From a checkpoint of a small contrastive image-text model.
Training: muon at rate 0.0066, 6000 steps, batches of 128.
Data: 145000 training examples, 5.3 epochs.
Rows from block 10 of the image encoder of a small contrastive image-text model, named by matrix and row number. Rows with one number belong to one channel. Each number is 500 + 50 x the weight over its row's rms, rounded and kept within 0 to 999. All counts start at 0. Numbers have three digits each.
After each channel's rows are labels from the 100 images, of 14976, where the channel reaches its highest value: "strongest on" is what is common among them. Only what is clearly more common there than usual is listed. The data: views of escape-time and Newton fractals.
# p10: first pointwise conv (encoder.blocks.10.p1.0.weight, 256x256x1x1), inputs 0-127
# p20: second pointwise conv (encoder.blocks.10.p2.0.weight, 256x256x1x1, transposed), outputs 0-127

p10.64:614561542484484466490566526521412548570455453538455471490546528518534484422535579463448595589537349524501482499507453541489513484538520497502595604484455515488572529556537482551466469525567558532447532502441502428546446564463518475554423511422458586522435506536548440500516486555578529449451415487438479513566513528528445557443508508450344549596535471550445437465518566523559472493530
p20.64:471471478492457501457545483263461445580570316481482529398484551490417430480593625435361447442468467507637570452513467523449462477480461568588412575564422519481498505470483523499517420502450507547473518485430502434547500454469433558527516428485526495470420513469535511543476498566554473505501546434507520602510436517487474499524485513490472507473451464467453523427473470440516520557492
strongest on: cubic Julia set; Julia set

p10.104:490493530521507502477540623513519534590514487503527494522526592444490504512438584567597532562534574460452549504387473494426576508464450489455432464545495520501441478531414488495480514469482612564490627513488409541486637504531581532499440487451456520418447541561466462518471494496508576512456446420501441461509449525487442480585504442473598492482561454514538416459512505492472486506567
p20.104:504492447559437473587574523481549491506575457425591510440507571559496555448422542561493432549521605540409514497502539498513483501563590471482428574476551453581553518420632488577438492464456487494537411486470541500544575556457415608481501510530481513500469560467536451429444513552464543472479464509428484421491452574438498541562523505541446502438597509458622538543577449474503471586533
strongest on: quartic Julia set

p10.103:483467577433577394509549523501515512471386418599564497453557523483437471581558522571462461433593480480500518456455511534590399494474458439553516615480436522554606499475510509534497493470554532561448534424538519525473401430515531416484393483560433525488499477454469457423412498483485505571436523477541478411479446559519498423526492428435602506504559498522536475503557467509489554522604
p20.103:420536520444418457426455475478445488380511458436589506541448506532457537502545496470485496621556373576408538548513491550438556439584582397575490574428536552494537523463459466524463495499497457447565482438481549546503490433514488500505456483444504524482496552536486486528546538545518505604524379500462481546525517539457514545490534573509495424379570495507497451559501445496498468521408
strongest on: quartic Julia set; cubic Julia set

p10.46:623423472463477442534502502446453511421518453559533579461586557523466556551508589424455579500456409610489474496532504482533497467560552431583497512484517491473531418493510506441537479473463559541408481523482432510546531481398487503534481515467535521609424399525446504494595643439531448418489505504490531539508509501497534586492533551456558469482468493514419454434435500519480537571541
p20.46:509474523554492416525499521479497483417505482638505568444565455563594499520520563555531502544527457537539565540483493464410503480531434482455506474524513548398451484446469457457570463517497524427477509460503575553500428549473515544562447495625480540575450418569535516489545421564506539451516573578544567533455452506392449486469463593492572512413495534533578456476502554460463490516563
strongest on: cubic Julia set; quartic Julia set

p10.65:530496553536438582521467495567470468475487493503495505449398458541439472441446531545565493621455489438430528522472497463517447466486542469564422535535501434479567548377471485474526442537379444531447558519516491526487587482432561481562494421547533470496539490475457487598541566553482476630498545563484502505474470495513476540531477440477545509509677510475453496420520530485419494503525
p20.65:459559450506583502486541439506368519489482444487572543507470508439375452459467490494436451511486445500462509556550498444529465540445594451431504570490448504542479572499472496433529396487481504556434522471434434571510479523495523535542432493533453464409541505544453493578509507516507509483513569558506503374451543529555486461435461480543466447537376482513572463490504556499497532484500
strongest on: cubic Julia set; quartic Julia set; grey

p10.205:482414485442427399451496565510466395452501459541508459472505478511518572505433513419506463534521540537490597484452528558543494393503507526512500483490503513457559521459512582558448477544539518574457444492485446441493478484433529439427530551515492471521532595440401521449577484576589443454518571600409407476501454538498500444440507510435489481542503473476493460545503449459496447582479
p20.205:497494498530434474559529519455509583503554501520484439516535521464443587497500526464417424458473500517600546559438494452511433541460393508476429481491603383401378475431512437494356502606461435573538478472470493576477513507492486540515435593549484515532454582549503450519526543535495485397531457452512497525525498529511512519533485507441479546460399543569529582459489505650502524526526
strongest on: quartic Julia set; cubic Julia set

p10.100:565523608488475440520478528530407540585478493502427461493421392524512529489543498520418513412540522528552579389523533511509509497548607593488575547454615597501498606489551562432577499444441463560541535567514448411516482455545498497523497519478550471513500493540573519392404456597472515475504477434513473493524594435499541524481453428536552437482509503542492473465483479458477566504529
p20.100:494534484470533418505548493469467504520456500427486491479486473515421479476529625425454500492500547474481525442532549572548511466552433485455576548460523491511507440491519424533471496516565478510508589413486545484570595461497462485499488443467596467473509493474436525428441418599449517580458489600598544518405507475540497512524556492599443477506463508432490578487513514571466488534574
strongest on: cubic Julia set; Julia set

p10.76:540506430413464532498443426490559474463579432540518501484385493516446541513519482486530456433481530470534515463452484507438524487515554435508552506500471487555493452450538501489471571484468590476424521486544556519455494587465680435483614479486508503566479566483434631488476382454445472454418427530457462434468499499529464465442410557545549590448490494522477555476488568540476446496512
p20.76:516485474570531481487430528483482467460587569460530505446486427549526548499510533478461423528524488549475539504542469547539522595521496466510506516572546503493465436546513515529457461534454502583544482425652455574563464559492421453603448527454473546524490484453511377551474491505456473440521485403535531564489469390510465501499471425540462441459535518495534425551520384448562531530466
strongest on: quartic Julia set

p10.152:466534515448454489420586381483472445612533520512412469553525539433502504492560420459560460530500431522513468466534505470455497528527510458458410547543432478436588478460585519406448507643501516532505504561502459511566519456443476465582494406461577600557439504506530504526430467428434572528477412551516436456479440461523499599475493417607610516499536520493535501389470558513501498550396
p20.152:494517460417498537430474494506525556521489527558454534508460507504483574494438544563560500569468526471463441387470509441541511469460451436568504572512517472430515555459432467514540438445436491486435455440540535513546468541447472529513475518466520522398431526535487513541551559453432529522515529471455448421507473562368485496466415438478455584471515412531523454535476544571467559549422
strongest on: Newton basins of five roots; pastel

p10.177:461595451467494464460629479435482523510419576525557503421426535462511497535438543389559586464495516600471557545501462547494538461436556543521566474448468553462409465500430428530448440585431484475483550536429464530641470447490602483562464487565544551523438473395527462473451489479541521418429503408525518446416496514578466546481625420474520486485506551577547517525502494548445522501491
p20.177:479486467445507497526461529465497455454525467554425572417478431545540511509530496592451521548460516522431483510524631437428490531531521455454491510429546506541530538497525469531544480545471468535413439450420581471553522550485567417484587468479527531559509456453527428470548503480478494521508475487491512502449483460495465447445541447530500546506426450523465580539521466445399530458411
strongest on: Newton basins of three roots

p10.219:524561472509535493437497547508537595532571456483511432556485549534446535469471521515479500452469501499490516503450547445474540500558535500468542425509451499585546506485539431443484648480526468497547534445474483525496446631529476476418440447557409474507482454491589539467522403549439579573556466521494551526497528538455518489480447488492460497515492445488529554527439476537511534500491
p20.219:475534521523434529516565500513564566516485547385485479545441546451494535495602475541478512482514548492589469463477492574505596470497556556504501513487457552456441486415485398451438573494535439429467507457507447517428480375467422464434540450557569516512469560464533507489525483526555483470445473619543536480472455498514504540516485598480423568522527507578493474448389475525494463613541
strongest on: Newton basins of three roots

p10.201:456448540431522524513456554520500461410503456533499494579498479552489489457555489502472465474506481491480553485420526604503483446519596476504401521611486443475626537465522494504587539532450464494498524522569491583435523509501477516389552553635522441485436455491567502549461437504495494451469458435492555447441498487570637514513449535578545491442478457595516549589517457537446415508534
p20.201:520561393510489568498480518430492549517507454512477451463543585551530487543497500580510482488468498448467521453499522576469598459510496544488552454537487488387471553434493447473553416590540471506464483486481464528546516581484492475492503515559447502506487506510532559577527534509485457487458594579446453421555491521396615607581457519461421528461494508450495532453497386551534564599462
strongest on: Newton basins of five roots

p10.142:447542462500584506520504427484401531487536475547551557489484449525575527397486443493525509451492525471474562617494628444532483488494473538461423479474484540460462639421494499508534485503535583490430462582543405472490511528455479530486442481468553396428500486552503484602545518539510442495581531472531536414495531494483457580531509505527500553414579543523479397535474416542461464538468
p20.142:597447497598503491418544502517463484500456504450488481551444504474566510540501517534401466431517449460504470493485485481587506421503593495406473437486520493608478448575513483441550449484481491549474573481441498607425515462433436453543555510502487435463574464455474479540571535485519444432524507550433515517549613509567513471500597537438527524463481557624470511446481429521528419584502
strongest on: cubic Julia set; Mandelbrot set

p10.217:453584480453599521479471464457385503602477447442605422472544467461572473513464447458493496404541523491450556526512577493431477454485490524529465488505439568535565496434476535516485470662509442433397523512370549508482476502538516420536545550488622506466463510513510578551527519479489416496461510527458470501474571460501521563503562512429460511487565534446524447414597408445494501512473
p20.217:447458442480560420486484498588506503519474423524457474532472535495541422528549465509467508532497512558492472451543489491460469467406505515439431509503429482523434553440487525537457403453578504576526440541405498514455535519479496387587518514568499509507540416562495461474549504512485515529611586516527476565444567409491436475518534441419495478462492498435449573531434548525527476634505
strongest on: Newton basins of three roots

p10.110:571601503554538395513560496531500522399511539521528461546468446454527531444491511559461503583583503557578426502567615554535513478461496437512525415476541533526463517532494523469507534558464461487524476501525449485440452508439450518471419569511482417575511475513562530543487498539482520516513509467529509457562559516592611504521546496529498440494479618489549539495533429526495441449463
p20.110:549472508488431524499421448465473505475536470526481434551534505437528474524439498550495488494514493463500467408515484486450531642496479481530531508477499471501490498511547478490501371574481476469492534432520583532410465426476543452570459464526513545588523437501336391434557534449501531425560396517454446457548537504502439561471500372480510477545550480544523469558525538523444510536529
strongest on: Newton basins of five roots

p10.239:513585528548429513595492467398458538516468505494544489547453557619484489480538505554515502397505515473520452403519436499463515442500537436517518468573598524389458443560544510508506522540426454507596465590457489527507520483504507511484480561536546445522496494524339473616610566525530458522475486440515469443459592519410556591467520500555480590449507429534464527486439434424494516464492
p20.239:468465475569425531507521495473484461541476479468473470464529542476475486502509477509480517440487454550533445458544464484515588574535466524515480438490407504499467493464449477524472583453562559457446423515549515541442513597499462477474473516533478556537419480418450492538533424387546436450500416466430447441500632518532531519482473456530453478499458443595465501477561484444499423399476
strongest on: Newton basins of five roots

p10.247:491527512405529453557470557444527512535496449505550428533449578513486536404464527465498459585609551420468470523570410501518508448515488531426514471580589488476413416544413511464557614463553606537518460533549467439562506501451481530513535513541578535540421489552434453441607529553425480538579543528509418520504460509534575518463522475454533392445512486553494513397537499503462470588521
p20.247:472530545471561492495570503468520576484484527475545477468524436544449598509493607529574518497524582474447533434583483378516500447532512496522581519531566572442499577561473534453577496535489441458487547576497493390566457544513458447558503494474527512514561389549478524507505478554508524613499522576487463556506558543530538449415576495606524462476562533485493550570450557533475473383476
strongest on: cubic Julia set

p10.97:496401553552347526533549539369504512507495474487554518454553578567585460500520526489449578479411477555481510506446542421507519495471563517428510512463491400469453429532404490526476465516468550443491498439500463554458582497512432479450642504537564497498569584477449545489445470550513492464566400506473516473508541497438482525563489486453459482469457470463557494528450532520649453393512
p20.97:620427514428535487630457428542500515482472441461489538437452510425493503419404496458467472497519569592444492510482466495377471537469542465533496570475570458563528497458469420438392475488442501499591446483523446507425527510524522508560474425566527522467559408531528542499432593503458388456525448478469490526464441590536509517538455520505463447570522546488461571460517580487546544557486
strongest on: quartic Julia set; cubic Julia set

p10.92:488480522393503402605567575504608491500437443513483493476456523583545547528408443475576514537469424455527532524555580476566554542472485617532513434515484530501470507532533528523474475514531596562475576548437502510586515588489570482494502535431573547573469500527504594521460515477456459534509538431536493506434602501566495561493465442481524515483484427479508544496600459465537507499524
p20.92:508569481534527533473484516476541534487505541470548466481478584477505490550576535510456474493514391505543439429479543429590464482505490471517594460551463461577555503405556550465425496526441559586490606495570527530526450499543581491521563442472515481478476546573421548527427561509497623483443488482487453461492496513588611567461546609458528580511533568528432548601500546494529508482444
strongest on: quartic Julia set

p10.117:446480513507457514467457477492495452561476442529554417538446534446521459466469573471517475387451505392474461459568462577461534493523459531523458469464499448518530491384581504527543472598547465462443444544513469513516581568423504472467403512516475499623408490544580537464546552527500478476522494467485447494530490561446511548419491492545438595476474478498485559481490421511443448547530
p20.117:560498469484462499499535495498514506512510548549501526592401497467472438545379552497509481455501578469564469655528529572538524549545453473543517532525495448591564516482545485442484487459491477525561543580491558523486504439530479473502491532591519630418457531593438499562518526517491460521489525579402543454529505510548477540431504506424501572517447376489528457485494469488427490585443
strongest on: Newton basins of five roots; Mandelbrot set

p10.99:489533484441500529497480524414552486553498497480475502505504392512440454640574526418434401535580488413444527518591460525579430598517477520481485464510527448600547469494573465447359416520540457531447466447539435516529556475460443566570491473531520511552495531565495559545538503421453456479444515470478580518427501445505556582530523451535515512529517501507606460425468486488483526577468
p20.99:503581496484475483507545394549472486470532483432573529420449513499457549539475524455505425517509521472492470522515542467383399574466528483495496506471489524568478469504462519583491513577531493449511492457541355531412479462487486407476519453571492440506544404558613452451479435511636382559505485529491516528442549535442463442406456486498511546483453583547458579536470500513434522536530
strongest on: Newton basins of five roots

p10.212:474520567491431473551454470515463424526482482484477401540507455533623468531442544425469426564441482487515428505488517514529553534476487477473529483471528512548441538546509512535470489470486421405504426516531431482528518504516605498505444397543607474539489471493559403424486526448504622598492420421528522519496538520505469551401509468524481523391547587479504525461474358526577543497517
p20.212:530507511541513485511519464537454515457411549586463503485477529557529483518516465482451489504519549455470452594500421435442452449521473413596549510484484449550504517527545446447496595467441513424550503468484491542487490524552388402667556484547450435443470496424492520499572511415467474527487593483492504549514514503534446490531585523442445489526555484527479420509521432536576502494497
strongest on: cubic Julia set